Rows from expert 0 of block 5, named by matrix and row number. Rows with one number belong to one neuron. Each number is 128 + 24 x the weight over its row's rms, rounded and kept within 0 to 255. All counts start at 0. Numbers have three digits each.
# gate: expert gate (model.blocks.5.mlp.gate, 8x96x384), inputs 64-127
# up: expert up (model.blocks.5.mlp.up, 8x96x384), inputs 64-127
# down: expert down (model.blocks.5.mlp.down, 8x384x96, transposed), outputs 64-127
gate.9:137128125132119125128123136133091128125124123129126129122109132127123128240128000126142128141128132132108126126129108130134128212105129127128147112127128125133134146128118126107131128125128125
up.9:131126132157129127127125134129128129132128121130128128121008130130125130155128121124178128128126130131250128127129130127126128127161129129128133130173127130127127114130141125128129126128128125
down.9:104129108121108120130105137128114180133074130122129087123106106115095128128133135128123122139146126155125135105100132110129164126128121117124134146084129116136158144176128134094124168132106128
gate.10:128129147123129147123122137133128128128128128124133129128130140142129128136133133129167129128127128128138128125127128127127129255157128133132119127119129130128128130124129128129128130131129128
up.10:131128135125115168132124128124128125127125133075134129125175126136121125086128144128228131133132128131128122127137160073122132089127130129129227135127128140127126122132127128137128128128126171
down.10:132124125126058107147128135127166138136133124135120107111207132205126070122131156119128127066136127131129137101119125124073128119133151126103149174156105116075131145119131135116139133118128135
gate.11:128109226135119127231146129128128129128141128128114127255127136136132128105125133128130127115128127128136128158128128130129128000108127126129134094142126128113127122124136128130128128132129128
up.11:128127071127139127094104133128131145129111135125129120019137130103115128241129088129242128136123128130140128132128129129129128255135116126127127128114130127198130121124133128134143128133128120
down.11:130092171126123113133147089091126127101124133133139158142109099129131067110141115138160115114127102121119095101122105106097082120128129120135168128134128193094108135111103128201126140123140126
gate.12:129116128127130131124123130128128128127124131130128209129135144075128127135130127124146127129121128127076128129128127127116128126120124128128124134128143127140121065128128128037128125129128132
up.12:125125128132151134126124130128128109131123139135131215126120134110133124126126046125123126132125128126131129115125128125123160122136123127121108134131145128165120054127132128097128127132128133
down.12:099130122115140128127057145113124129130169142125160144113096142127139234125134115110120123129128122130136151152125161128123030132112126090127114137122142096183130189127128145111120146119130146
gate.13:109127128113135128105117128133129129128130112127125127080252126134130128074130137125127131128129128125102128129131129129135129255125125127129223132130129131149128103139130119066135127138130129
up.13:164090127127128126142132128109128127128129129124135125154145127117127128170127128155105118129129128128149132127106127128108127053130133128120132133126121129116128174116132135146128128121124132
down.13:129129160122129115153092109121136075126110122128121131103162100127193101136128137126123128127128136101117127124165127145102127137105118153135118129123122164198129145095160231126130119138132093
gate.14:129108128108128126155118127128100125128125105255124138127093126197130128147129130126032128133128128127111127128128120127125128187133133127130135128128176133122127108132124125124119128128127126
up.14:139080115126119103129120128129127121126124112255128127118110129098130128139128248128103127129128129128128128128151133130127132185135128123129143128128115130125115156133129125127124128128133127
down.14:142071124129123152134151146128131148145114122154120107129184129126124120139129170165107150157151112130144146130116124136099141126126200114115125143136132088132135125113160128124128192131134138
gate.15:128128130126129091137130123122153128128128132132133130156129122124128126255130125132129132129129127128150129111129130124130128182179128167131129127136185128126128135130153125125128129131133128
up.15:136134128081170111137134128145128127127137133129128128127027137052132129111128116126143130136129128129178124116130101128128128142105129133128127128126138112128131095140127128117128129097126130
down.15:134121130115156135040093157135130151106104143113126174131086104111111124128133119136143129156123126145100129138106124129147123134156129150186074132137121091131127144129119120083176098137123148
gate.16:129128128138138106122129134128128128128143152128127135118123219132115128082116110123216128126126128132121130131149160125129128145125155128113139154119137129138141224128122134132128125135135107
up.16:083122130127109130074154098113126141136121128128127104132149206150128128049132159127153129143128126126094128127123128131136128075156125128130128125141128127125129147053129127113134128128116143
down.16:097043131125128138123114166125129131126148142120133103151123181144150145113125126129121055139128152121124120127119123131167131134153168132112129129130139147160076127111126133116127234152152145
gate.17:119137127129124130130128127130128121131152125128118128125123128132133128122129125128140140130134126128168128128128128128129128130126129129128129129128128126124135146123128128130127128128118128
up.17:127130129128130124191130127124128128128163115127125126129084092129132127164127119127156167154092128125139133129125125116126126112125161133128121129136128129129153129126129128131128122129126130
down.17:128124141125127109119152140101077151142154106102132171133134130112140164128118093174196151096133091122223136133129136118117141102131115128086118163127137117146110128153126121146099174131133137
gate.18:127119123109133126144127130087126124130128132125128130123118150126131128162125128125143127131131128128133128128125123127127129114113134223127124129129132125128137000130129127143128125124131126
up.18:124127129008083123155129128131128106144097133135135095125147135093131129180128140128137124134119128128128126123123071127129128128144130137126129123146128079120128090087129128138122128118128132
down.18:121124135133126135136124129131129132116130133126131128124124153134128013058141128137129128108129143128128128129125061126128101128128132087137098171134129126105124121107127167186126162125131130
gate.19:127132128137153128125145126125126128131128140134124127135227128149128128000126120128135127128121128128126131129128130129124126079128126130128125128137137133114103133115128127134131131128129123
up.19:215133157137131123167131125125128127127127128130128126123193111111128128002129129130156137128138124129113128128128128127128129157124127131129127132128128112132118129139131127137128130128129126
down.19:234120147112129151124114133128140158123125136145145137136123134065135119150093110138140134118222118091128110135113133131135137154110130098162131114114125132137113130133125126141131148086142112
gate.20:129125125130124129102136127129132108128119136123134200124137140128121127011128030136145128131128128134059128116134144127136130113126138128130136126105127128127126115147120128131128138130127126
up.20:128117128131131129127128131122117140127134064137111126135144127123128128126128079128093128137128128127161146127133129129124127106127127131128126128147125123149133139128128130114128129128122122
down.20:130137127168224137153222116120128132123084123093120238137118127092160137114126097143126134128127134127088090123103128129131103128133133129160117131140131127157118125129084131120128089118104106
gate.21:127128128188128161128133128125129136111058128128129128156126138131125129063129125131255126127124128128195126128157131127128129195132125126128128108128127131130104127130126128045127127128125125
up.21:123128126177126194099184123128130135107117134123128126214131139139101130124129107129255128125128128128132127126123127128127128179130127124131127127143126128128076121139115128121126128128126119
down.21:113123110146134155132134144127128183159160137129125134133118161137111148134114124115167140094227115128134131086133126101134130111129148119118117159124126112126164146131127119172125138139175119
gate.22:128127125115141113131194126128128129128130121130129122127126139081117127255130019128114131128129127133181126127128135128133129166114124134129131137129149117132170123133051123131128126125130124
up.22:132123191139137136141122160128129134122127175134131131128171127123133128000128118138118124130136131128061127128130126128131128061136128104128109130112128130040129144128112128102128131128126130
down.22:130135133123125132132126101133151108132134130138122126131138097128128136130156126129150130128139126129123129127122122126102129118119129127123129131115129128105099132094129142126126131125133130
gate.23:127135136117127127140125143128127127133153128094130144126078128128135135123127000126118127132127129127193158127124128125129129225107128255128126131128128138094138109125134128186125125129131129
up.23:129121137114137128125132127129131129127139116131124127157126133127125128117137140130093149123136129136125129129124209129119128125130128159133122128047141124118119131139126127117131129086129126
down.23:148129130129164124133143129141148117070131118164178137174117143115132126114073102052138138200126133183127132126151211161130143140174162138128155131137155115130092073163118118062119122123142141
gate.24:117128131129127129111128123128128084127129128130128134122133139132141128000129127132125127126121124128131128128128130122128128122122128128128144112128146132123126180123130129134104134118139128
up.24:126075128061121114162125127129116132130127120074128135130127106142133126125129112131127128133121126128136128126125129127128128135130128135129135128129128124126136185129133128107127134126133139
down.24:133118130119151119126120167132133130128129128127127127000129128116126126119159127154128101130134127129129128153126122114149128134128126126127130128083128108092107127145175128128127142132130128
gate.25:126123127128126125132121128127128129126116124130140129129123128102129129126125107132130118129127128120176131130126130128136128159099129131126103128131128079128110123140135128103128129125124134
up.25:130128128137150140146127133114128133127126133130119129128174129135111128098128123121073126127131126129133128126134057129133125128021127127128105124121127134132144157144129130126128128112129128
down.25:134129130134126123143122085130090131123139151128131136110126129131127148126126138128089122096127128124128133129164094127125095142023166145126137135158128145110141178119128255141160127127139079
gate.26:128144126129128142128126127128128128128131155126131146123130126130129130137127137128000108127123129128124128129125129125128130131141128120128155128127127131119128132128128129128122128126129132
up.26:126128126006115177127124132128128119128123115255128128132175124134130119122128079124132129117135127127106128126131124127130128127128128140142127125000142124134128126113130128128128131134119129
down.26:133073131134145130079128130126140128124107136127127116125127109243132116124126097112129128128133143127133128128143134130129129133137127126145126130135128138129123019127134129165125124126125131
gate.27:137131127110166126132128128131126125131122129128125128137230128117133124100128146127200128134122132127158135128128130128127122079129140112127126128128128130120090112128140128130135128125140120
up.27:129129125255149127137124128129099129128133164157127070128000126151116129131128110128162129147125131130142128129130043131129127158007128124129130111127128132129130129129126128134135129128127127
down.27:106133111144075129121131128125118097174178137132161108134086122115133153128127131077130121109128197129128152129137125159122131127081127096141132114129130107127133154129121181128132115130131126
gate.28:130135129119134128124108139128128136125128124127128127119118127129126126057133128128127128128128129129145128128132131128121128171128134131128146164123128160132129142108127128130126128128136126
up.28:134129136126133120120106139131127130124110125135129145119138128130128128130133116129150174131126128130143129128125129125114129151035130132142128130128128131143123135128132126128128127130129123
down.28:165133127129134128126141114166131111154134127146117127095136125147000122135115139125132180122106154144241171143088128134130132126096098155133121137130161133221129140130050129137123165166144134
gate.29:142130125127129127130128117130128126128126103126136125129130134096113127084129000127118131127128130128132128120130210130116127073139126132127128128139131132129122103120126129134133128128127127
up.29:111135135125125152140077129131128136123142151127128065132093131123113127255129132129255136133146115144120126127129128128124128185125122159130117128122054174117143062125121128127135135130124134
down.29:128126118122124126130125152128127147126066122131105184125127129127132130143111114129156119142165128131124128127185130110109130130142121146107131139133164112158142128153122122130128133187134161
gate.30:128127128126128126255133128128112164129117132197130127124142136107129130062128044120152120127125128128118126125134118128132129084197128115134139129124126132129127080134114133222129127128126095
up.30:126137128125128132104118133128128126122129127129116129134098125128149120082129212134056126123130118128159129128157128174172128103128131129124111127137130124128121190131141129109128135117128132
down.30:140128134134128125160127171122139117127126136150117127235130125177126127115119125150128150150126129127154210137111129255126138129101121142130123108126128089166129092121124130083131238130159123
gate.31:128127139124098124125144127128129139128141122081129108131117110128128129128128157112187126128123126120128129131130073128101128185133144154131127127124128143128131149103136129133128125134136130
up.31:241127131123155133132128123127127123124130105134128112122123140144123129125130135139137135127131134136097128126128136128109128139124131074123116159128131130122115085127127126143129128037122129
down.31:150124103126123161095128136128137129122121129132126155126118121125101128145122114025125127133141125134159140138114137119153136129129109126168120143125126128198128128177131119080133132042125202
gate.32:144127128131130127128127128128128128128128128129129128127127128128128128065128127128099128128128128128158128128128128128126128255129162129128126128096128127135135119134130128129128128129127129
up.32:095130128123123129128129128128128128128133133127126128128135128128128128225128150128154129128128128128121156128128125128131128000125080126128136136127128137117145134122123128134128128130129128
down.32:137180133138142123130000123065129135125111099135127128064139129116125133124124118103084135121129154194172132141133127123126132136128121128128113128126125125131156127134129156102127128124120127
gate.33:128112120106125137095131128145127128128132133124129126130158145128128128164128126126149128128128131130134128119122146128144128169112127135127122128133128103130145125134128126120129125111122127
up.33:130127128127128129160118137123135164128114048128127131125119113129090127096121131130123128124128126128103124133165131128128128153131123113137132134112127136138128145129121126122128132135129120
down.33:149138135075137116122128142127182127058119129134126130120133122113114131104128124131130114134133150132120132127128128128119094097127120192129127126143128111120120119142106127147092129118152120
gate.34:128128127135123127125164140128126119082128128126129142124140127130130128002128131128110116130128127126143128128128122126130126160111129141127127125133128125124136140129128134077124128125141153
up.34:128128127116126131136108133133127142129134144166128135082134126149130125131128131128146137129131128128115128138123127133128130255114128144151061116102128128128142086126115129143130127135131127
down.34:127131103152131101107124122106128158095098131135123135126126170103125129126021113127131122119118101131132097114127121119125104173135121121122111124139137125130137111123131043199129123131132004
gate.35:129125127122125129128095126126128123123146128128128134174138126128131128137128075129124125114132129124177128131127134122126129127133131120128141104157128126126136128125127127126126129130131121
up.35:133129128128190123128138128128123132128104122127128131059167132128120128142128122140212128121125130128132062129131128136120128165114128138130087175004129132140133138128128128126130124134127128
down.35:078128117143129064129118111123160196117112127117100109162130148093180182125067138096128131073113122099096098128126133117104131122138134188075121125131143122123148131130103121128142067169123125
gate.36:110130128122124129132134120115128127124134135128127126126168122123128134114136128126117128125128128127140126128128129096104126145127128133129128123118128135122136155128126128137125133126127136
up.36:134087135128123122153109125132124128127142116136130117137131129124129125142139128129144139135132127128061128130138128133120128121146125158127127124122128111171136123121128128127129129125137124
down.36:136132154130220129127143127130131180120129128147126180140120130102132125110127087131136128161150127128159129116125123123123187130129116126164127104127148137124125123133126128137117120128109128
gate.37:118123127255122116124129136131117157128133124128131057179045130133122128160128119127141134124130129130130128134129122134128128165129129129129126127123128127142136129123127124071129124132131126
up.37:123107127131118128132118131130129125128123128158130101123114128097131131132124132127137128128128124128120129127133128128134129117128123127129127109136128107127128142135131128130124128119128127
down.37:120132119136138125130120138128123142140139090133132163125113132054115255134087149126134116083110110129125129122113129137145119181167127122137185120122150119139125140128111117119121118106144126
gate.38:136128128128155116179108130128128140126129129163129129119076134129129127162127116130107145129133129128086131128160129129134126166125127128128131132128136131167129064124102131110131125128135133
up.38:128167129134117093121126133132129134134125105126131134128078146127129135151128133128122132128129128128135129129129129126138128147127134129129130128131137128130131090129135129126132128128128122
down.38:224195125113131127122138135148130129126137111134144147124097110061131050134128128128136167093119099133117158124127123128142128104132052119198131100152110129128133203150110108165129187140126120
gate.39:151145071131128113099130129132128131134114137127118151108135137119135128164128130128163128133119129123170129113135125128127128117108128118137132120131125136130132125128136135190128128128128128
up.39:125126129128129130129124129131129125128134126129142105127129129136073129119130121131114155128145129133118125128125128131125128159148128109111131128122128126123113143128124087120130127111138127
down.39:086129127126113138087078115160154135117157124150128091136127133124117132126107117155131130115134098131130148119124093122128198126122113095093148123116129125132129129132117122038112143123144106
gate.40:136133128138132125126133126131129132126127126128127128096253126120119132108128129128125126113149129128109127126131139129128122073120117126128107138127147090127132101126119128125130130128125127
up.40:128127128000126136126112129134127128128126147129133128113138131134130127087128119128127118132100128128209129135124127125135128144128130137128142145129056060098116126123129128127125124121144128
down.40:135128135125134125179128120131122131168138122121126124152121128154123123126167148126116125125097128126104120133129149139187129115125147099128118126084128117040130087091138133132138090167169125
gate.41:128130131127139134124144123128128145128142127128124127130124118141127129141129124127109125130126131127171128127107126130102128128127128116111127128128128128140128133128128127125129127127129128
up.41:147144125156127126121146147129127110125131125223131127128051128128124127164184056129108140125135130128087128130129142133142123133125124127141117107144141119134129116130127129125136127085129128
down.41:131131125093097156130114146131104123127130126137101162132130125070132129127113100139203152108168133113122122135079186132151150129123141115142127133099114129129133131147129130073126191160114129
gate.42:109130144132157112116102128122128125134137118128132125139201131128123128121116126126120130118126128127207134123141118128122130155128142119125114138128128139124120151120159128069137130128126135
up.42:129133132110129129133122128128129124126140128131129136123121120124130127141128126128122129126147128141124129122129141130126128152120128126131129139126125129129129092142127128115128129116115135
down.42:125127129092133128124097123129142128128176125132130131122159093122133133131125130113110127129133140130127178120121148148129089128132125200126121132139131116127123125137132125119146113117054131
gate.43:125124128128125144131123121128133116131131122129130123119129123123134142088123127129128129125123125127207128131134143128129133255109132127127134128109136128129121136133128128130128128126134135
up.43:127135128137112130128119128128094130128128133037133128126091120133133128068129129127113128146126126128255128132125118127119128255121130134129137121127125127166128148124129128138127130128131130
down.43:131157133110124116125133131101094116090141222120086127126140193134097126121140132123128101151160128117127125144094155150124008130129111148163139123094148138117123122131129142141168134171136089
gate.44:136128132128153128127136134131128127125139128176128131116068118108140126183145126128111133140124129128116155130119134128125126128128136125127133123152128126160138106128118128134128128129122128
up.44:128128128110128128127137131123136151128139139130092117133146093123128130203131128128004096127129128128125172129086128138093128010123126128128132131134088122201128123097124129117128129137127128
down.44:119149131134117108128074157137137191126123120127128122076128107141069140119151105056105105103139141146143239137102122134133133137153137145076143131086126134095120133093091143135108074097154110
gate.45:128125129139129126123153128124129128128128131049132126132059128125125130159125132134080128133128132126136129131097128128123129078118107147128127128127127126116128224128129127128128128130125125
up.45:127103128128125129168093131128128134126128121128129124127158127116141128194128126128137127126130128128119140130128134132108128117139132131128192128126123129178115112112119126127129128131131123
down.45:192043181141199127084085102119134152125127126129128126128135122128131148124129122139154130128127174122155125126071142128119207130136151123153127126142118124152116033111131128099130119166135125
gate.46:128128121128134075149107131128128082125128101131128151130094135124152128125126129119051118119128127128115127131116117133132129197128131118129122115136129127131096180145171128057129130128128107
up.46:040177129129128129126142112128128128128130129141127146138141115128115128127133124135188105135120131128138117128128143128127127122126127127128149134128126153129134145123119128241127126120128192
down.46:130085127120079122131121090128167134130126132130128125123151127130190131128157134170129113054157112130128121127126128128121126127114155120115122162122131129124125128114137136131114119129128121
gate.47:137137128157122125121132121103120128125123167125128125127163126067126126069128121128201128127128130129126135128152119128128128126118142128133127128147115135135106105108128128130127128125128128
up.47:128124119136125145125125128122129128128128105119136157134128136075131129028128184128140128128128126127127127132136122163132129120118126110127126131146132102139169162126138128061128128169115129
down.47:149227125121056129129130130126118071128149128128105129140164122088125163123127143128143126130127133127125136138110128127155134112112129180135183056100143129118119183128123140123122130062127128
gate.48:127129130160130123127125129129128128129125126125130126128110130128129128003128126128129128128132129129133128129126122128128128112108127128123109125129128128126122125128126128132087128124128128
up.48:128134129126123128136122129127127127131129130129131130115052129140128128121131124132064156133123122126117123126127130127130129214138132133127099129148125115128126129128130128124128128143128128
down.48:130133137168148050070143129086149105157128223121127150131133109130126154116147116131076147231116108131108100131137078137125116127115133091126131115183192154125148136133135118120146112134127117
gate.49:190126128032129122125124128128128119129128122121129126129024125150131128255130140121062128122128127126120128124134123128124128174125133135127127128165126105138127138128129125029128128128129126
up.49:129119131191126141114128128131128130128130222133124183126168131132126128093128128131173122128024128130082128129134127127143128101130128080127118127128126132118127142132124133124132129128128127
down.49:119115126130098142123127131124136134113133142126113170088138127130124141093132129116129129134128117125138129133131102131153130129115131130112129127127120167121140123102110142161132128131178136
gate.50:140137126132128127124130123128124130126130128129125131133081134142127128101127128128118128151130128136128128128141132128123128101122131127128127118132128128122129135139128128142128128125128129
up.50:129136125119128126138127133129126147130129128134128128139065187133112132120128133130161125130127128128009125129146102130113127141106136131128125127131128128118147125130129128145127125137136120
down.50:106100152134203120132129128124133095143128123127120055110025128123102105132138133130136131128132126128122136142125111139121132127142102127109125136138150128117172126119127129096127126132055138
gate.51:129137127109127105131131131129128133129115115127130135099094125115128127128128127127243117037124128112150128127128127126129127212122128129136133131122129130136134150126148128135122128138132135
up.51:130128130120113126118140126128130123134120134136129133038172129133143128133133141128135128128129128128104130128147149123125127141127131118126066125121125123115139127128129131193129128162125125
down.51:129140063133148131128141108136134146125123131156119139066127126129122200124096124168125136087125140126106125127084112120097122116133145144089124128151122153157124150156123124142127129145129120
gate.52:128125133113137151127128131126127113131117145133126128128129124138142128009128202129133128130128126121191132122128128127107128106138141131116144128119124138125139132123122128137120129128125128
up.52:129127128127115130143132135148128124131128129128128119131106126129136128025129134128000128128128125126156128127128122128128128142126129127128133129126127108127154128126108130138126126150119129
down.52:135117163124081128090097129129119123114118148102151116128125120135130040133140149076083125117124129099129141131118132136151132109136139141123127097110142121122123121120102146121124159108112092
gate.53:128129126117128134114129117121129128128146143128128130044105128150115128255126130128123127127128128127141128132139133127120128129128128128128134128125130129129128139126124134163132126122130129
up.53:151129128054131126172130132131128110129133095120125089124115131130120128121125126134000117129128128129130133120091138128113128094138148115124124125136128138025123147127128128131122128128128131
down.53:190183119126155167103137101092149068116128125131130161149112152065124110128080125129130128103129070122127103085128129125128131128122080088128119148120128131128127131131032129119128146121121170
gate.54:126128114020161095118125119128127129128130128255130130134117127107114124050128127127000096128129129123130128130128128133137128191132127088128124133126140127131142161116128131051136124178128132
up.54:129132138100123128135138128128130135130128125173131127115127125153072128121128162129131128128122131129102128129127137134119126187124128131129091118118125133083131111132122127135125131114120120
down.54:129173121100104123124127086129136184099126125206103129110129127126127130129132127134132119122118098138129134128134125124190235132130124129043129126104149102109127131127150128140106250097157126
gate.55:124129122124120108133098142138128127132117168089128131092122128119127129131099129130158076122120128123123124147128165120099128111131132125128102107060128148126117127124140128148128138131134122
up.55:125136132135131128111126127121128127127119143135092136128124130107098128126133164128131130133127129130144126130131126128125127176101126131127127129125126056128141111128125128088122128124128128
down.55:072255087125145129140107105129111132093129134128166130165153063124078107135176123135124126133099126142113128143132130207128204137131115124178123128057158105128127125194136110108128132111126123
gate.56:128129128080130121183126123116128127135144122242131131131000125061128128123127130127133125121126128128132128124128121128134127094138127125127099128129128130134151126128128128162130126123128125
up.56:128129128090146136127101128125129087125118134126126136118072112114130128103131156132140129137145128128128128134129129130127130138060162127129126129108110128172121126126126136109124174128135128
down.56:164143124130119136156145129129130149121115101135123132123166078100128083131064137146128148128144136121143137135130146148129129124124099128166128128123135126163179121143239128117126121123168162
gate.57:123128129120127142131123163142128133127111126128127129121136132142117130211130128130255119126114127128118124129128120125118128136124153135128131132124117127146096131130131125097124123133124129
up.57:132146081128089130122129128121128127124128128058117130130120131122165125062125127127000130124137127129110129124132127130138128118151126120129130137018133126138133136127122128231130128120129127
down.57:127120131124129103070126122077124135083126118122128127133131135128181123131128130126109130094120127127148125148200092134120085129145126125102123122130128146114126123092142127247094127125135120
gate.58:129136123134138127114139124123128134128116127128146094132124128104127129120124128131160125123120132130130128128135129128117128188134131126128162128152125131119119050130147128205129130128120126
up.58:131125128123129115125130128076080128128130000128130180130129136126130126164129139125140128129123129114129134128124133128128129142128126135133136131130130138131128133128132127120128126114124128
down.58:135160114126126061147126125122118091107085099180126116126131134131129117114127159137125135121107132130157133131150116127127106128121128106138129133109137132105142063108092142171123128098137105
gate.59:128129128135128128114158128128128131119134094128129123130139128080123128041126122128130126128128130127113129127128136129124128105128127128114147136127122128120139141137128128134128128128128126
up.59:116128128129130122130126110141142125133118047127126135119135127156139142076129156127129127125126128126219126128127131123127128127154099118122124141133125129129124125123123124102123129129128129
down.59:093131135127116123127131168126162128075188115123099131138128136218126124169128160126123101129070127130073122129125127139127130137162152105124077139138097132120136121103077055139132130129130129
gate.60:130122128128094125132133128127124106128143124124132127238121129127132128110127116126114120119132132128043150123136120129132128159126123097128126123129128128127135128164128128128128132121127126
up.60:121134142133176128128131129199127120133131134117127127121135120131126129124123136131111125128127124120255136127115131128125129063137165133125111117128123130119143194121136135128128130172116126
down.60:136128137130124114116132104173133178136128144130104143136137112132167092125140151129080118089122125084130122129130135102128131135124119142130129131120119150112126126105116129089135133126094125
gate.61:126130124138116123105127130131128128125118128130110093133171124051128128000128145128128128129128130128128128128126118128137127125121128128127112127134128131129129208128130130114108127129183129
up.61:129128131127119130145128129128128131136117122217136147128119122159143128191129126127126128129124128123137128138119119128128128128217126128128103126137124128133125093123136125137121133126093128
down.61:127084137128150128082080155128128129125127139129128125125127128125128112101128129128127128124126128130128126128125122129122128147119142128117107128127139127139128177128128067135125053079128129
gate.62:118130126128130123094128128128133126133129139128128133130120127130162128160128137127120128136128128128144130076131123127124127127077130120141119121129128128128136134124136134127145131153128128
up.62:124124132130128119148108125124127134124128111128128128124154134122131128077128142128149127130132122128105128152128122128139128183135128153125127127129127128109121112129117123119125128002132126
down.62:127130151105121057164127128162134130128135122128130124123153132160132129128117115133143128133127110090125131149129110126135124134052092140065107171126108055126125161072166123122107171122129138
gate.63:089130127116117128129129127122131128128127118116127128125128137123125135255129124130109100126128128129119126117127131128122129251170127128128130124132144120088134075101127128139128128151128125
up.63:145129127159197119131128131135127131128136166130134131130052120132127127069126126131035128128128127128184129147130127128127128000045128121123075134122128129158106156154130132081126128117130137
down.63:153139166141111104131125162136139130132138121148125091130171135137135131139126133131125151062154128116166101143129135124147132123069181196134115069141091137128137121129129132075128122109153123
gate.64:125117129088165129131143129128133129133143133128128115135149138113129128171123140129134128128128125127135129128127128128128128095128126166132105067121123125129129091128135134173126131128125128
up.64:127128127144131119099132114128118139127094117108128123126121129135127129148129126126152127133110127128116128125128118125140128120078122149127123118149133135130111122117131132128132127120135130
down.64:144133127120128154124147125144125133145149120136103097179128116176069131092166135164118123124123125126100095134072117129232126126129064141112131108125128114149139130132137090128159125135110128
gate.65:126123128129135147138125126190130130128129123133122111137200131130137128126128112130112129122126123128130129128121128128153129122127128118122182125079134098125127116119129128127128119128129127
up.65:131126124125126113113130131133133132128108132153128125126116167151134128138120132130130124136130128121128128128131143128117127097127134126129130132097123109128124255134143130085121127130132128
down.65:137134128097125134133130126255135130171139142138140175141083116133120110115127151128130131127144197126134119130135181099125129133126116169124129128126118121120094102127111130065127126116136126
gate.66:128130129121128129128099128126130118130128092125139186130106129121127129226128129128138217133128128127213128128123120128128128081134127124130123127129128128130129175129149128056128128129126125
up.66:106126129105127153124127138126124128133128102197128207128101131121130128122126129129124129132128125130154128128127113124127129255138124132132128129155137132173130127140125133124132128126127127
down.66:128133113093155128131136107160107136131101139155122148183128133135104136148127128107090128134110128131123081104134134155125127128166127113135135127164155138128195113122134146172148159177054121
gate.67:133173128126129133117106129128127128129129104133132142130028136114139126146129118128084127129122128128100128129124132131126128120129126060128130128128136127137189111132125128079130134135116126
up.67:155128135126138121126128131128124125128128124120134132122095108098149126033129133131102130136129128127255134126129095128128129241129127128129126131143128126132134105128130129124126128141125129
down.67:123162116113122138094140145117127118125128126134113130138127127082116114121157159125129109132127145132134135127127124124079147063134038126141143123139157134132150137136205150142147132135115125
gate.68:139144129107128139125138110126129129128133112122128132125131133123117125255128139131148144124127129128133130131121166131129127255130138128129132146120130134153130132133129130124128128126128130
up.68:128113142107146126124132128128130124127134126129128119130126129123135128255128066127000132130130129127145130130125118128128129255105128133128119128132132126124131129132128129134128125121127121
down.68:130128133132133096135127120127129169148109152130138124139068127119128129132117095157101129108129109126123118091128115099136125129127128127126113100200148129070135129123135129128136135150124099
gate.69:140133128127128120166139126139129126128157128118128126120128123124123117133129129127000144126128133128119127126128143134127127140128128126120135124116128133141226118118127128176128128123128126
up.69:129134127130129134135143134128128124126125129125127126135133159132143134121126128128255123119124128128186129119135121130128126142118127128126119128128125143127126078121127134129137126142124131
down.69:135125102153107147162117064124128129074110124116129093129170130133147109131118096134130089159127130129097120125141132131139079119143153154140093093112112128135109129130197082140129130129119127
gate.70:144120144132130119125124128132128121119145106129142132127121118148137128171155126129030146127139128127103124100132129128122128122140128121129116131124166126130127099128117126128128129127145128
up.70:113128118122100157127128128129131133129102177128128127135157138121121128103111229126158125129118124111172131155124122128128128108077127128127146118148028133128127192131130132157132127123127136
down.70:130126132131108163138128137127110217133129134131123125082103196191127115120156120095128114126110137118140132151098117130127105141051131129102114122129103130109127126088134133161137108132105131
gate.71:128127000137128136123149125134128128134129130140128131133169128116128126163121117128055128126117128121112132118126128128122129005136128127128135152135176127132128075134128128131128128132109135
up.71:127123163134084127139118128127013128124122130128126124132104129100121127136128128130128128128122125128132127160108128135130129156129112122127110128129132126132127136151128128145110130130147121
down.71:108131206131130115124126159113075126123129126139114161129108139124130128215125113194159128139134111129197169128127129121133142132130122119116125074123127154139145098128103133155129146105141142
gate.72:119111127131136143135127128128128128126126128128128109123095126158133128000127129132172140131127127129123128127124086130129128058129128128125062125129129117128126142128131129106128128130128136
up.72:118115125130131132128128120125123126124124103128125120142113135135164128029128103127112129126128120133154131128128142127163131113100128129126107113120128116129128140126130131082126128143102066
down.72:171099129154134189124121106136123130127121119128132154170121124128114150128143139143100135142139127129106118133255134108120134128134166127071126130142096139162126133154154098097119100194110081
gate.73:131098127119122128141125120128128126128148129127127123129000126113133124126128133128130138127134127127113126127134112131127128140144128130122122128122129127127164124128127128145128128130129133
up.73:132126124141123126198130129126135130128090128126135127112159131113121131160134135128183088129127127133137133127125117128107128117127117125130149129125137138126099129132144123186128134143131127
down.73:137120133120125153092138073127084128117121127118189122140165155078138119136128140100153086116104163127128128153080097131124106126212128125053132135128130118131153121129197087134120128174108120